python train.py --model="sound classifier" --dataset="telephone keypad tones over noise or synthetic speech" --train_examples=39062 --gain_aug_db=6 --time_shift_ms=100 --input="waveform_16khz" --targets=["last key"] --num_classes=16 --arch="conformer" --norm="rmsnorm" --hidden_act="geglu" --mlp_ratio=4 --head_dim=32 --fused_qkv=false --qk_norm=false --inner_norm=false --moe="top_k" --num_experts=32 --moe_every=2 --expert_mlp_ratio=0.5 --experts_per_token=2 --shared_expert=false --wave_strides=[5, 4, 4, 2] --subsampling=2 --layers=12 --width=128 --positions="rope" --kernel_size=15 --label_smoothing=0.1 --loss="binary_cross_entropy" --head_dropout=0.1 --residual_init="zero_last" --optimizer="adamw" --learning_rate=0.0013 --beta1=0.9 --beta2=0.999 --eps=1e-06 --max_grad_norm=0.5 --gradient_centralization=true --cautious_weight_decay=true --ema_decay=0.999 --max_steps=5800 --batch_size=48 --epochs=7.1 --lr_schedule="poly" --final_lr_fraction=0.05 --warmup_steps=1160 --weight_decay=0.4
Rows from block 8, named by matrix and row number. Each number is 200 + 20 x the weight over its row's rms, rounded and kept within 0 to 999. All counts start at 0. After the name is the row's rms in percent of the matrix's.
# fc2: first MLP down (model.blocks.8.ff1.fc2.weight, 128x512), inputs 228-284
fc2.2,104,202,206,233,145,204,208,196,194,204,196,197,205,227,184,195,222,190,188,214,209,197,205,210,199,214,183,219,215,171,211,205,218,199,200,205,206,193,196,202,201,186,179,175,188,203,140,202,203,181,203,204,230,199,207,196,196,220
fc2.3,077,197,165,144,203,189,196,206,172,225,187,206,208,207,151,192,229,199,193,190,201,182,207,207,199,134,186,213,192,150,187,209,210,198,245,181,192,176,197,193,192,156,207,202,202,219,250,197,198,195,187,177,195,222,185,182,192,216
fc2.4,088,207,129,166,164,197,215,198,206,217,196,208,198,207,146,201,179,198,187,205,210,200,209,207,190,237,203,204,197,207,205,200,188,202,199,196,189,203,211,212,191,168,189,184,191,181,161,211,195,203,191,198,209,198,194,167,198,224
fc2.5,113,202,238,233,148,206,210,193,209,210,208,192,199,187,328,208,192,205,211,195,202,190,207,203,194,263,204,191,199,204,189,196,230,194,204,208,188,203,204,194,189,207,185,165,195,211,216,204,208,194,208,214,201,195,199,212,194,215
fc2.6,109,205,222,220,158,189,205,216,209,189,208,188,187,210,198,203,231,185,188,223,197,194,194,199,206,179,200,202,227,189,196,212,177,203,199,201,193,206,225,230,190,218,204,186,212,232,173,209,185,190,213,204,186,194,202,183,188,183
fc2.7,103,208,173,235,180,203,185,198,200,172,207,191,203,168,132,200,208,190,191,202,171,203,202,198,214,100,213,195,180,203,172,211,188,201,180,199,198,215,207,200,202,210,206,171,234,218,217,194,193,205,191,183,186,195,199,204,195,186
fc2.8,073,199,153,172,127,203,185,204,207,162,206,193,200,201,185,210,153,205,224,185,191,210,206,196,193,275,197,191,206,202,240,197,206,206,169,215,194,194,204,191,202,189,199,192,213,172,229,194,202,201,206,208,233,198,204,195,189,216
fc2.9,080,196,204,201,177,213,198,211,224,209,218,183,196,218,205,199,139,195,185,200,206,198,191,186,191,284,203,198,204,216,220,186,204,199,159,216,208,213,221,195,185,205,174,191,194,206,231,201,206,203,186,210,241,189,195,207,208,181
fc2.10,098,193,221,180,221,185,202,222,205,215,207,214,207,211,117,197,286,181,207,221,197,213,201,202,202,91,181,203,204,193,202,203,183,215,214,202,189,205,197,194,189,214,211,212,196,181,179,215,194,185,225,185,201,214,202,190,182,190
fc2.11,091,199,212,261,197,195,209,184,185,198,193,205,209,196,120,198,213,208,201,194,192,203,201,213,212,164,190,214,178,172,198,216,199,201,227,194,192,195,182,211,201,171,193,204,223,183,195,203,195,205,191,191,209,216,205,199,206,198
fc2.12,136,197,179,153,212,194,198,203,207,206,195,184,194,210,192,205,214,179,202,205,202,197,207,204,192,266,181,200,199,204,184,195,205,205,205,211,195,217,204,209,201,196,188,201,199,179,190,222,190,201,193,196,218,200,198,194,203,171
fc2.13,080,199,138,216,241,199,209,186,195,189,200,202,191,195,212,206,178,208,197,193,200,228,210,182,217,172,188,201,200,214,179,198,179,205,173,201,195,200,193,195,212,195,200,193,178,215,159,208,207,190,200,203,205,204,204,202,206,196
fc2.14,108,207,200,152,252,203,196,215,213,216,204,200,215,212,138,200,225,204,216,209,185,181,209,197,204,101,221,212,193,211,175,207,192,210,188,210,198,210,206,204,213,228,182,215,200,186,194,199,195,195,193,194,231,198,194,212,202,180
fc2.15,093,212,155,152,187,195,199,209,205,184,207,186,194,208,172,199,277,203,206,216,195,190,209,188,212,144,186,191,207,199,244,199,202,209,160,199,196,205,206,194,199,183,200,178,190,196,169,184,194,188,209,189,195,200,190,185,197,216
fc2.16,100,201,220,191,204,202,196,203,201,226,188,217,198,165,194,200,205,201,217,198,188,211,204,198,198,233,217,199,184,215,197,176,178,198,252,204,201,194,210,201,188,236,201,191,199,220,173,199,208,200,184,217,208,208,202,212,199,199
fc2.17,081,201,231,295,171,203,216,220,219,184,216,207,192,219,156,186,235,205,193,195,193,203,199,210,212,151,177,208,206,206,212,208,197,205,246,212,203,214,193,203,200,211,214,200,193,185,175,197,190,191,210,202,180,196,204,216,200,178
fc2.18,131,196,255,288,230,203,209,202,198,189,186,194,195,204,229,184,213,217,195,202,188,212,193,195,212,165,201,213,196,199,223,207,176,196,225,200,215,179,203,215,198,211,208,198,195,199,147,197,198,200,192,209,205,209,192,204,198,214
fc2.19,090,197,251,145,201,207,193,212,203,196,190,197,200,196,217,203,215,212,204,198,185,222,194,199,188,203,222,184,189,228,176,181,214,200,119,191,201,214,196,197,196,214,222,215,196,189,268,196,194,206,185,203,215,194,199,207,206,169
fc2.20,112,205,191,168,236,199,200,203,195,228,185,204,187,201,190,196,247,203,202,209,196,183,209,191,220,130,207,212,191,200,190,197,199,206,192,190,191,188,199,197,196,197,195,204,153,256,164,213,204,163,214,197,203,211,195,203,205,204
fc2.21,104,202,149,169,195,192,199,193,198,201,207,203,206,214,261,200,185,200,207,189,223,190,205,206,171,274,183,199,231,198,175,186,217,200,216,189,182,215,195,188,200,197,209,198,189,191,199,202,199,198,210,195,184,203,210,186,200,192
fc2.22,095,216,225,261,202,217,204,199,213,220,220,197,193,212,161,202,137,199,195,205,192,200,194,197,212,147,195,197,203,201,177,207,209,196,147,219,207,191,204,196,209,235,185,251,188,202,218,212,207,174,185,194,207,191,196,230,202,203
fc2.23,117,182,182,135,203,188,193,201,190,191,191,183,189,197,183,203,195,189,192,185,205,216,185,198,193,153,189,169,192,205,203,188,185,201,237,194,213,195,169,179,198,195,231,185,200,224,202,201,192,204,183,205,159,195,200,201,208,177
fc2.24,096,213,239,236,187,198,195,202,213,180,209,209,202,215,224,198,178,196,204,194,204,217,193,202,193,163,196,202,205,208,198,187,203,199,179,199,214,203,207,191,210,230,218,206,183,158,193,191,202,202,221,195,226,203,198,198,207,209
fc2.25,096,207,219,184,230,189,198,209,180,203,211,202,186,184,119,202,184,192,195,223,181,168,201,199,219,80,201,195,188,183,194,198,179,195,221,195,204,195,210,206,208,209,194,203,210,243,176,200,197,191,190,214,195,198,204,170,195,205
fc2.26,086,196,198,214,192,198,206,196,205,211,213,221,201,199,155,209,127,216,188,205,214,181,201,212,180,171,213,180,207,221,179,193,194,190,264,203,207,198,200,195,198,210,207,217,213,180,185,197,203,227,186,204,190,211,191,202,205,182
fc2.27,097,193,196,267,219,196,192,191,215,187,182,200,193,175,208,196,205,206,214,180,188,203,200,198,207,280,198,213,186,198,233,187,179,196,262,202,207,177,197,202,198,211,219,213,199,188,149,183,205,207,204,197,181,200,198,197,212,204
fc2.28,090,201,263,276,232,219,203,198,205,214,201,200,189,198,198,204,190,215,204,194,191,201,196,201,223,239,219,206,195,224,209,196,209,198,145,210,209,188,206,228,215,226,196,219,188,183,192,222,205,191,181,206,209,189,204,230,203,212
fc2.29,092,195,162,169,212,190,197,185,205,188,202,183,192,207,299,206,165,202,193,196,214,200,201,196,190,322,175,193,203,209,206,186,162,194,144,199,195,208,208,205,195,180,201,195,182,198,158,182,188,205,219,207,181,174,201,176,206,180
fc2.30,113,192,193,160,260,202,199,208,194,186,196,192,198,200,249,200,200,201,223,191,204,201,196,195,208,229,188,196,196,231,204,202,208,201,137,206,199,196,194,187,202,182,208,201,198,196,203,190,196,202,193,201,172,187,202,219,217,188
fc2.31,089,194,190,145,250,187,191,198,193,210,204,203,200,192,158,196,201,200,203,183,206,201,191,200,175,136,207,197,208,194,206,192,189,201,274,221,202,205,200,181,195,216,211,203,200,214,207,198,192,203,203,213,182,191,199,175,189,192
fc2.32,098,184,157,203,89,194,210,187,198,213,221,195,209,212,146,203,194,192,189,206,219,208,199,216,174,204,201,196,208,184,218,212,200,202,228,203,197,193,201,207,197,195,207,184,205,194,151,204,190,201,201,202,211,194,196,174,184,218
fc2.33,097,202,237,160,194,209,185,222,216,194,195,195,174,179,213,206,213,209,207,204,201,214,196,202,217,212,215,202,184,220,170,199,217,205,205,184,207,206,198,208,186,188,210,187,221,203,309,188,195,195,166,198,180,177,203,243,201,223
fc2.34,088,192,194,152,224,195,195,195,198,201,223,196,213,201,171,207,108,186,203,188,217,178,211,210,180,205,197,199,218,204,197,205,222,202,237,219,199,212,195,196,199,196,194,208,205,189,198,189,190,211,199,216,177,195,206,202,195,173
fc2.35,103,188,140,172,138,199,189,214,209,196,207,195,196,200,184,191,184,186,205,214,207,192,194,193,184,262,207,192,195,221,209,218,181,202,124,184,203,220,205,186,204,197,196,182,209,207,172,195,207,216,205,209,204,199,198,165,206,200
fc2.36,124,207,190,214,182,196,201,198,192,211,201,223,196,214,78,190,220,191,194,206,201,215,201,205,204,155,197,209,211,173,171,195,197,211,181,207,207,195,207,209,194,197,210,216,194,186,183,219,188,205,207,183,212,230,191,183,203,198
fc2.37,116,209,157,221,222,203,188,203,213,198,192,207,213,191,182,198,147,207,188,200,198,198,199,190,222,140,195,222,192,213,189,179,175,207,138,212,217,201,207,199,205,197,187,217,177,167,147,202,197,205,195,201,224,197,185,204,207,191
fc2.38,090,191,165,127,246,204,202,194,203,191,194,180,209,217,186,183,294,189,204,204,210,192,183,189,194,170,175,202,205,191,199,199,201,206,263,197,194,189,207,203,210,170,209,185,208,188,140,199,194,200,191,195,202,226,196,196,191,207
fc2.39,079,178,202,221,184,196,207,210,203,236,187,199,207,187,268,197,182,200,196,205,221,188,205,213,180,203,188,209,196,179,170,195,209,198,249,189,200,211,201,207,193,197,188,207,185,203,133,221,197,205,181,225,203,207,193,187,201,201
fc2.40,101,194,198,154,255,195,199,194,195,229,195,194,208,191,213,194,240,180,200,208,200,216,207,195,193,290,185,193,176,193,169,196,165,207,127,202,211,220,207,201,205,205,200,215,187,196,146,214,182,218,202,195,223,215,200,173,207,181
fc2.41,092,201,232,196,178,214,212,198,200,208,206,205,190,191,274,213,204,220,193,220,189,197,209,197,208,235,191,188,200,198,172,211,249,196,121,201,197,199,207,201,200,191,203,187,195,209,265,204,205,199,196,193,197,208,209,238,210,195
fc2.42,116,200,231,168,195,204,206,206,210,182,208,181,185,221,278,202,272,179,210,211,225,200,201,197,191,285,195,183,208,203,203,214,228,200,177,201,203,212,194,199,188,203,208,192,198,212,254,205,192,200,220,197,196,190,201,202,191,192
fc2.43,095,196,247,214,258,204,208,187,191,218,191,213,178,203,161,190,258,202,205,201,183,187,191,207,197,213,195,201,176,187,225,189,204,202,211,218,214,175,206,200,204,190,188,207,176,171,160,204,198,187,187,207,219,214,199,214,211,183
fc2.44,089,192,159,166,257,208,213,181,192,211,183,202,187,206,234,185,255,197,166,187,198,194,190,182,209,156,187,210,186,189,199,203,190,199,112,204,199,192,199,201,213,166,184,197,175,233,162,210,200,191,213,209,225,212,195,205,216,176
fc2.45,111,214,239,267,197,209,200,199,209,197,209,214,218,205,254,208,137,203,206,191,212,199,215,213,193,142,193,223,218,198,167,190,219,197,235,198,195,207,198,203,195,205,183,209,200,189,216,207,207,198,207,209,218,206,197,220,193,191
fc2.46,095,208,208,171,131,210,202,211,191,191,209,206,200,211,133,195,206,212,183,184,200,180,191,198,198,112,208,190,214,197,207,203,223,198,160,193,197,202,197,206,190,174,224,172,216,226,238,188,193,188,199,203,199,194,201,192,205,201
fc2.47,083,196,213,208,199,219,195,204,199,202,200,208,202,176,206,200,182,211,206,203,186,223,201,194,226,218,217,195,183,209,177,205,204,194,154,204,193,201,192,193,197,208,200,198,221,207,275,217,197,213,188,188,214,197,204,231,211,205
fc2.48,112,218,199,256,164,202,211,222,211,194,201,203,226,211,242,210,167,198,211,210,201,202,212,202,206,117,194,219,205,196,185,196,231,210,195,207,186,220,210,197,210,210,185,212,193,182,220,201,202,191,208,190,217,187,203,215,204,182
fc2.49,110,200,238,204,225,207,214,212,201,193,192,176,198,184,228,202,260,209,211,219,180,203,196,201,214,138,220,203,194,204,201,213,207,201,193,202,194,198,205,210,191,225,191,196,205,231,262,191,198,196,200,188,187,182,209,214,196,209
fc2.50,107,188,189,231,229,204,185,199,185,214,190,199,204,205,231,177,195,211,177,177,220,203,186,187,209,222,205,219,206,177,194,206,218,196,150,198,225,185,195,187,213,214,200,234,175,236,127,244,195,214,216,211,196,223,189,198,199,216
fc2.51,079,200,209,140,247,200,187,201,203,198,183,185,212,188,188,210,226,201,228,196,179,195,209,196,200,231,209,200,190,206,253,199,216,205,183,219,190,210,211,193,199,195,177,202,211,201,195,211,190,211,200,209,193,186,210,211,186,173
fc2.52,084,196,212,261,202,198,203,199,204,190,203,202,207,210,229,205,190,188,189,177,192,212,197,217,189,247,187,201,218,232,193,212,172,189,284,198,200,201,187,206,211,231,219,209,206,185,187,188,200,207,201,209,163,172,203,203,194,180
fc2.53,113,206,198,228,184,207,201,212,207,192,198,196,196,206,274,207,220,203,217,212,201,198,215,197,199,296,196,210,210,214,237,195,199,203,207,186,190,216,206,205,196,211,193,183,184,201,138,206,192,187,218,204,201,190,205,201,208,203
fc2.54,073,192,169,235,204,190,191,199,195,197,217,200,209,200,154,198,157,192,195,178,197,187,197,207,202,146,206,191,221,208,204,179,179,201,221,204,207,206,197,183,194,205,212,205,187,195,108,200,201,212,189,208,191,209,201,200,187,194
fc2.55,093,207,214,228,159,198,205,212,199,204,190,191,212,174,200,208,142,178,210,222,190,216,206,204,199,98,158,197,186,210,173,195,224,207,203,193,188,204,194,200,207,219,196,193,184,188,202,214,197,186,191,197,194,182,201,231,203,213
fc2.56,091,189,229,183,204,191,197,198,192,231,213,186,183,199,103,196,216,201,182,187,189,199,202,208,198,203,208,185,190,192,201,215,180,201,182,185,210,202,199,200,191,199,200,202,206,217,215,198,192,200,188,202,188,191,203,172,205,189
fc2.57,086,206,252,226,215,202,196,193,210,195,194,200,206,205,123,192,206,198,213,183,191,194,196,193,201,141,188,185,186,200,231,208,212,199,192,220,201,181,204,196,206,194,211,207,205,158,205,193,213,191,181,208,199,195,200,224,197,191
fc2.58,114,203,230,256,200,192,194,203,212,202,194,204,204,216,154,206,150,187,200,203,192,219,216,208,195,264,194,223,221,196,191,189,206,203,230,196,199,220,196,213,198,223,191,222,188,171,175,221,197,193,204,189,226,209,208,209,197,189
fc2.59,094,199,176,135,195,194,189,199,207,185,185,190,190,189,228,205,223,202,207,196,197,195,212,192,200,309,182,186,188,238,179,188,196,204,235,194,193,222,199,194,205,188,203,167,184,183,185,192,192,217,183,193,182,192,200,200,206,166
fc2.60,091,194,241,210,285,206,187,207,207,185,199,193,196,185,165,203,205,201,208,193,189,211,194,203,197,284,199,195,199,201,172,203,198,189,180,213,214,206,199,218,185,194,228,213,220,207,246,217,203,211,191,184,181,205,193,215,199,168
fc2.61,106,196,182,232,175,196,194,203,218,184,188,187,216,189,190,194,196,194,217,208,175,214,200,173,205,127,196,194,182,219,246,205,195,212,123,184,200,209,199,185,209,211,189,154,197,179,166,183,204,209,221,190,235,201,196,182,207,217
fc2.62,112,183,203,201,235,189,213,206,187,207,202,192,202,190,271,197,200,183,191,202,195,211,201,202,216,124,182,206,190,183,163,210,185,199,230,197,203,198,192,193,204,224,189,186,196,225,184,210,196,182,207,203,198,199,202,189,201,201
fc2.63,091,204,207,153,214,197,200,198,204,183,187,177,182,219,243,192,205,185,196,193,226,209,183,199,205,186,168,191,199,196,168,177,215,201,224,194,205,207,196,211,196,159,201,213,194,201,174,221,183,204,203,206,220,179,197,206,196,168
fc2.64,102,206,215,287,175,208,205,218,207,198,183,185,198,184,277,199,228,202,227,209,172,212,201,198,200,226,213,211,188,230,186,213,199,201,244,188,192,216,197,201,203,224,194,177,217,203,226,201,196,202,201,196,186,197,201,212,199,193
fc2.65,091,205,163,189,197,183,208,182,178,175,193,204,193,202,247,193,198,208,202,193,202,215,190,189,202,151,201,196,214,194,211,199,177,200,209,186,193,178,190,187,210,188,208,194,176,217,144,201,193,188,222,205,197,210,202,181,201,217
fc2.66,092,195,225,209,213,196,195,199,215,205,195,195,201,201,279,207,233,187,204,220,200,194,200,211,206,283,195,198,205,214,180,206,152,196,233,187,200,200,195,216,211,225,213,198,221,208,272,206,208,202,211,198,172,206,206,197,201,180
fc2.67,128,194,204,233,159,196,210,194,198,195,203,195,193,215,293,197,201,192,196,198,236,185,204,202,189,229,184,205,203,190,190,200,208,201,222,196,189,215,193,198,192,177,183,172,195,252,179,225,190,196,237,209,210,205,200,181,193,191
fc2.68,106,202,185,248,190,189,202,194,205,167,210,185,193,190,132,196,197,181,191,195,189,200,210,205,197,194,185,211,209,192,218,207,186,200,242,205,200,217,201,215,197,176,205,182,206,200,128,206,183,201,214,205,199,191,209,184,193,187
fc2.69,089,197,209,201,254,204,199,197,203,210,212,180,194,205,149,195,181,189,219,179,202,188,186,198,184,240,201,190,201,210,199,207,228,197,209,211,218,194,206,199,196,200,199,225,186,206,182,219,199,197,186,217,213,204,191,215,200,193
fc2.70,097,203,199,107,266,200,193,203,196,214,192,208,202,210,116,199,181,196,216,191,192,197,211,206,205,188,206,193,204,211,184,197,191,205,163,231,196,201,198,197,198,217,200,226,185,172,219,201,201,191,184,197,193,193,198,211,198,177
fc2.71,089,208,188,235,190,218,204,198,217,187,200,183,183,178,205,208,165,201,222,204,183,201,194,192,208,320,216,185,196,244,214,189,200,201,136,217,193,212,215,216,202,187,175,198,204,178,242,194,191,203,177,204,203,169,203,231,211,212
fc2.72,100,190,193,140,212,199,190,198,200,206,194,194,218,201,171,199,207,190,206,194,223,186,198,208,186,269,180,198,200,192,204,185,202,197,253,218,210,201,196,200,198,160,200,202,217,183,148,221,189,206,172,208,202,203,198,200,201,164
fc2.73,095,196,216,330,186,214,199,200,184,171,193,211,213,200,199,193,161,215,194,185,176,210,201,202,199,154,204,217,197,184,220,213,218,196,191,212,199,193,207,208,201,213,177,190,206,192,158,195,197,214,190,220,211,204,198,203,194,202
fc2.74,122,200,222,275,160,193,194,204,195,186,212,195,212,188,163,198,137,200,183,182,180,212,199,207,188,127,188,209,207,196,199,209,190,198,230,196,206,187,190,193,209,216,223,215,216,159,191,184,196,207,193,205,185,196,200,195,195,199
fc2.75,109,205,234,229,246,212,191,205,195,184,181,201,205,182,274,202,224,219,216,195,181,194,193,196,212,197,223,204,193,217,182,198,226,195,132,199,197,197,202,206,204,192,217,205,195,212,213,199,205,196,198,207,170,190,199,228,208,187
fc2.76,088,202,209,215,157,194,207,194,200,191,206,179,173,200,293,192,266,197,204,222,212,212,193,190,195,232,172,190,193,199,221,212,229,198,263,176,203,187,199,204,214,188,200,153,206,220,162,197,204,197,199,211,212,208,200,194,197,246
fc2.77,096,209,200,147,177,191,193,204,193,216,191,224,198,185,156,203,190,201,203,180,204,203,195,208,191,60,217,186,194,198,181,198,181,196,248,195,189,181,204,208,196,201,205,204,218,205,202,184,200,199,170,202,195,197,202,197,197,199
fc2.78,107,203,194,236,216,203,186,185,197,169,211,207,193,198,223,204,169,214,204,177,202,195,206,189,206,240,218,209,210,194,221,197,200,195,181,190,197,194,196,181,203,210,211,217,192,210,209,196,202,191,220,206,198,198,203,209,196,215
fc2.79,101,204,120,120,200,211,190,190,192,211,213,200,205,200,233,207,183,212,202,192,221,190,199,196,190,265,216,203,212,191,203,190,236,196,143,204,194,220,210,180,199,167,179,200,194,230,207,202,201,207,213,216,198,221,198,194,199,207
fc2.80,134,204,170,145,228,199,204,204,196,214,180,208,187,211,104,189,214,197,191,204,198,199,195,197,196,166,192,201,200,197,213,186,180,207,219,206,203,184,195,206,210,172,207,204,195,186,124,207,190,204,173,203,210,214,197,185,203,199
fc2.81,133,198,214,255,162,198,202,213,194,207,199,193,194,197,128,191,243,207,178,200,187,192,202,197,208,129,189,206,207,205,184,216,215,198,231,194,195,201,201,198,200,209,207,191,206,222,180,198,199,180,195,214,215,208,200,185,195,198
fc2.82,116,205,188,280,138,201,208,194,191,201,207,209,209,191,262,203,160,190,180,217,190,199,204,202,211,141,183,215,202,185,170,206,223,197,136,198,193,212,201,196,206,207,172,209,204,196,191,206,200,192,208,197,211,202,201,217,202,199
fc2.83,076,195,180,197,242,206,211,193,186,211,205,201,212,185,252,210,152,210,172,206,213,205,185,209,193,154,222,203,203,201,151,189,191,194,192,219,204,198,192,201,197,183,188,220,187,222,216,192,198,197,195,216,188,190,202,214,208,182
fc2.84,102,200,204,116,244,213,211,201,199,188,196,189,206,215,238,198,254,211,214,200,220,218,191,199,203,145,196,202,187,177,220,201,216,206,183,205,201,192,181,184,199,183,191,171,183,198,194,204,194,211,194,199,216,215,195,207,191,208
fc2.85,090,208,202,175,201,223,220,199,213,217,193,223,220,216,279,201,161,218,211,186,184,223,194,207,207,137,204,212,181,205,168,171,200,199,184,220,191,185,208,215,217,209,193,193,186,162,179,193,201,205,182,202,220,205,193,233,201,212
fc2.86,089,208,157,226,232,208,207,189,196,194,203,212,201,194,239,195,164,209,188,211,194,216,197,190,205,217,209,219,207,206,173,194,229,196,70,199,202,204,218,209,209,179,195,212,174,217,173,213,206,198,219,214,205,198,203,215,208,180
fc2.87,118,203,200,226,228,196,206,209,193,207,192,197,200,186,123,202,199,196,195,205,179,190,205,195,218,75,197,199,198,193,193,215,208,205,214,206,194,195,188,197,207,234,189,208,197,225,182,201,200,180,195,202,202,199,201,199,196,200
fc2.88,103,202,136,239,167,214,207,204,200,165,209,207,217,201,257,206,203,211,208,200,200,200,196,201,189,293,189,214,206,204,227,195,208,200,149,202,195,199,198,194,211,184,181,192,195,149,182,193,200,205,203,195,180,201,204,196,207,204
fc2.89,092,183,172,189,188,211,208,208,194,205,210,225,184,179,215,202,247,200,175,200,208,212,181,201,215,197,221,219,203,200,156,189,188,202,193,192,197,174,198,184,172,224,237,205,197,248,283,205,203,187,211,188,116,202,205,213,196,239
fc2.90,075,183,151,170,211,187,208,192,189,198,193,207,204,188,125,201,228,197,193,198,180,206,203,207,204,169,173,184,199,180,190,215,188,199,205,199,202,190,184,191,205,188,201,212,169,198,165,200,214,190,188,199,184,211,207,217,203,189
fc2.91,093,210,232,170,246,216,202,202,218,177,183,190,189,219,177,199,272,212,205,202,205,203,201,185,202,245,209,199,195,235,216,182,185,201,195,199,210,217,201,198,185,205,200,206,193,214,250,219,191,199,207,197,222,195,203,220,204,167
fc2.92,097,210,141,246,122,209,201,198,195,200,210,208,215,199,161,200,165,197,210,187,198,198,212,202,198,182,201,209,203,178,196,200,222,202,167,201,195,190,203,184,218,203,206,201,207,146,210,204,197,214,195,197,199,203,194,203,203,215
fc2.93,115,173,232,164,262,204,203,191,194,211,198,200,185,200,222,189,258,216,181,189,220,205,183,208,196,305,197,195,207,195,190,197,200,186,222,204,210,176,194,202,199,174,226,198,191,203,188,191,204,207,183,211,173,206,196,204,206,195
fc2.94,072,200,206,195,167,211,202,203,205,186,206,215,213,212,244,202,233,202,199,201,219,201,193,198,184,328,188,215,202,204,201,177,233,198,178,218,195,192,205,206,207,183,207,225,201,200,223,202,206,197,203,194,188,203,208,242,199,209
fc2.95,091,198,214,212,215,213,193,203,197,145,222,195,186,197,275,205,174,206,201,189,208,192,195,199,196,289,217,214,209,203,201,187,182,194,135,184,209,223,199,206,179,205,193,192,221,192,224,216,189,214,227,206,191,206,204,205,214,204
fc2.96,117,202,254,170,274,208,186,201,203,198,201,213,180,193,208,191,247,221,211,188,210,203,183,204,207,180,211,204,182,197,187,191,190,187,259,187,215,188,179,189,200,212,222,202,230,217,232,199,190,219,189,201,185,220,204,225,198,181
fc2.97,109,204,229,254,134,190,192,201,200,174,190,200,193,195,133,198,177,192,203,201,194,185,202,200,203,133,193,206,194,202,221,207,194,199,199,196,195,214,197,201,194,226,209,190,224,219,214,204,200,184,203,196,194,189,199,205,202,188
fc2.98,100,196,251,246,170,199,205,216,195,220,203,208,198,204,197,204,165,200,205,201,191,201,201,195,208,189,226,206,208,192,215,197,204,197,196,207,198,180,201,209,194,225,197,218,192,198,205,201,205,187,196,193,183,191,194,226,198,216
fc2.99,110,199,250,249,208,210,205,203,199,195,212,205,196,199,311,200,200,209,210,201,191,227,191,198,206,250,213,204,199,197,194,205,208,190,154,196,199,195,195,206,192,240,201,201,198,249,267,207,213,189,210,200,219,199,203,217,207,208
fc2.100,103,203,155,132,194,209,190,201,204,199,193,221,208,190,183,197,186,202,202,188,194,203,209,197,199,118,198,197,191,183,158,197,197,197,118,205,196,202,205,180,213,182,191,198,214,191,231,209,206,212,193,193,194,213,197,198,199,192
fc2.101,089,196,234,223,176,211,197,201,219,189,216,194,210,204,232,202,180,198,214,203,194,192,207,192,194,326,221,194,201,216,229,197,187,195,214,220,198,211,208,204,193,218,198,188,205,212,187,212,201,202,211,216,232,195,204,202,191,184
fc2.102,082,195,219,258,173,192,199,192,208,210,190,209,199,183,233,196,233,202,185,226,186,198,193,190,198,225,198,201,201,204,191,206,189,195,244,194,198,199,204,225,196,217,194,184,221,231,225,206,201,194,194,196,233,216,198,196,200,212
fc2.103,076,186,216,232,260,199,201,187,205,234,196,207,191,176,229,194,240,195,184,192,198,177,205,207,213,221,164,225,181,198,163,206,189,203,177,205,207,199,221,221,208,171,179,195,173,199,95,242,209,182,191,204,203,232,200,197,204,199
fc2.104,095,194,250,242,125,199,219,215,197,211,194,197,200,195,263,192,198,196,192,196,198,212,196,200,202,170,204,200,195,179,184,205,203,194,229,189,202,176,199,201,190,216,203,181,195,221,176,202,200,197,195,216,212,211,191,198,198,221
fc2.105,098,197,179,191,255,195,191,188,196,188,211,192,206,192,194,194,217,202,187,188,199,196,196,198,184,257,185,200,207,199,158,204,179,193,151,201,201,203,196,189,195,186,214,234,203,228,248,210,200,194,223,194,188,203,205,201,199,181
fc2.106,100,200,162,168,157,199,195,197,204,167,211,186,204,227,237,200,165,193,194,207,212,202,198,193,183,228,201,198,221,223,210,197,231,199,147,191,190,225,205,209,194,177,186,190,200,199,207,189,188,201,216,211,218,181,202,180,201,184
fc2.107,105,201,232,143,193,200,199,201,197,220,207,194,192,203,128,193,217,189,179,206,203,196,196,199,209,107,196,180,187,184,181,203,209,196,232,217,207,206,214,197,197,187,199,215,205,220,214,205,184,209,191,196,213,199,198,204,197,182
fc2.108,107,203,206,203,213,193,205,188,198,188,200,207,194,214,150,201,198,199,206,192,215,195,203,212,179,239,207,197,216,207,195,204,204,197,265,194,191,217,203,207,200,192,202,190,201,206,190,195,199,188,205,208,195,197,200,177,196,174
fc2.109,103,198,128,168,149,191,206,200,189,201,194,200,198,175,143,198,189,205,211,202,192,190,199,192,187,141,212,180,188,203,217,195,210,209,253,194,189,201,203,197,198,184,200,167,213,215,166,192,206,202,186,209,217,197,198,209,199,217
fc2.110,098,198,236,197,178,201,199,207,205,189,206,212,220,206,187,200,210,214,188,197,215,205,195,203,201,189,210,192,213,193,215,200,172,195,169,197,206,186,204,199,193,209,234,212,205,201,188,185,208,211,197,196,172,199,197,208,200,217
fc2.111,080,198,197,229,230,187,204,202,195,174,182,205,204,185,235,199,146,223,200,178,169,188,193,209,187,194,196,201,212,203,188,178,159,198,194,196,193,193,193,202,197,204,209,208,217,221,148,203,191,202,183,218,142,196,205,198,198,181
fc2.112,076,191,142,182,183,201,202,197,201,220,199,183,198,190,204,196,228,199,185,211,193,203,183,186,205,100,198,198,201,202,186,221,214,200,121,201,197,195,206,193,194,201,195,196,202,250,203,220,201,202,205,211,230,204,195,217,190,217
fc2.113,089,190,183,100,254,193,213,193,183,229,202,210,202,207,164,200,256,194,205,185,218,200,208,211,201,205,191,195,210,176,187,188,201,205,186,203,198,188,193,193,198,178,201,210,172,205,198,209,206,182,196,197,208,203,201,189,207,187
fc2.114,107,206,250,251,188,194,197,207,198,196,205,192,194,207,193,205,198,199,197,200,209,206,202,207,203,128,193,189,197,199,177,191,221,200,290,204,198,208,197,202,198,231,206,189,209,191,229,215,194,196,203,184,216,199,200,209,195,194
fc2.115,082,209,237,255,193,204,194,208,199,177,213,192,188,205,215,197,216,210,198,202,212,223,196,196,207,166,167,192,197,200,195,209,199,192,148,196,204,207,208,190,194,201,207,199,217,219,246,209,189,225,207,189,210,210,196,191,191,199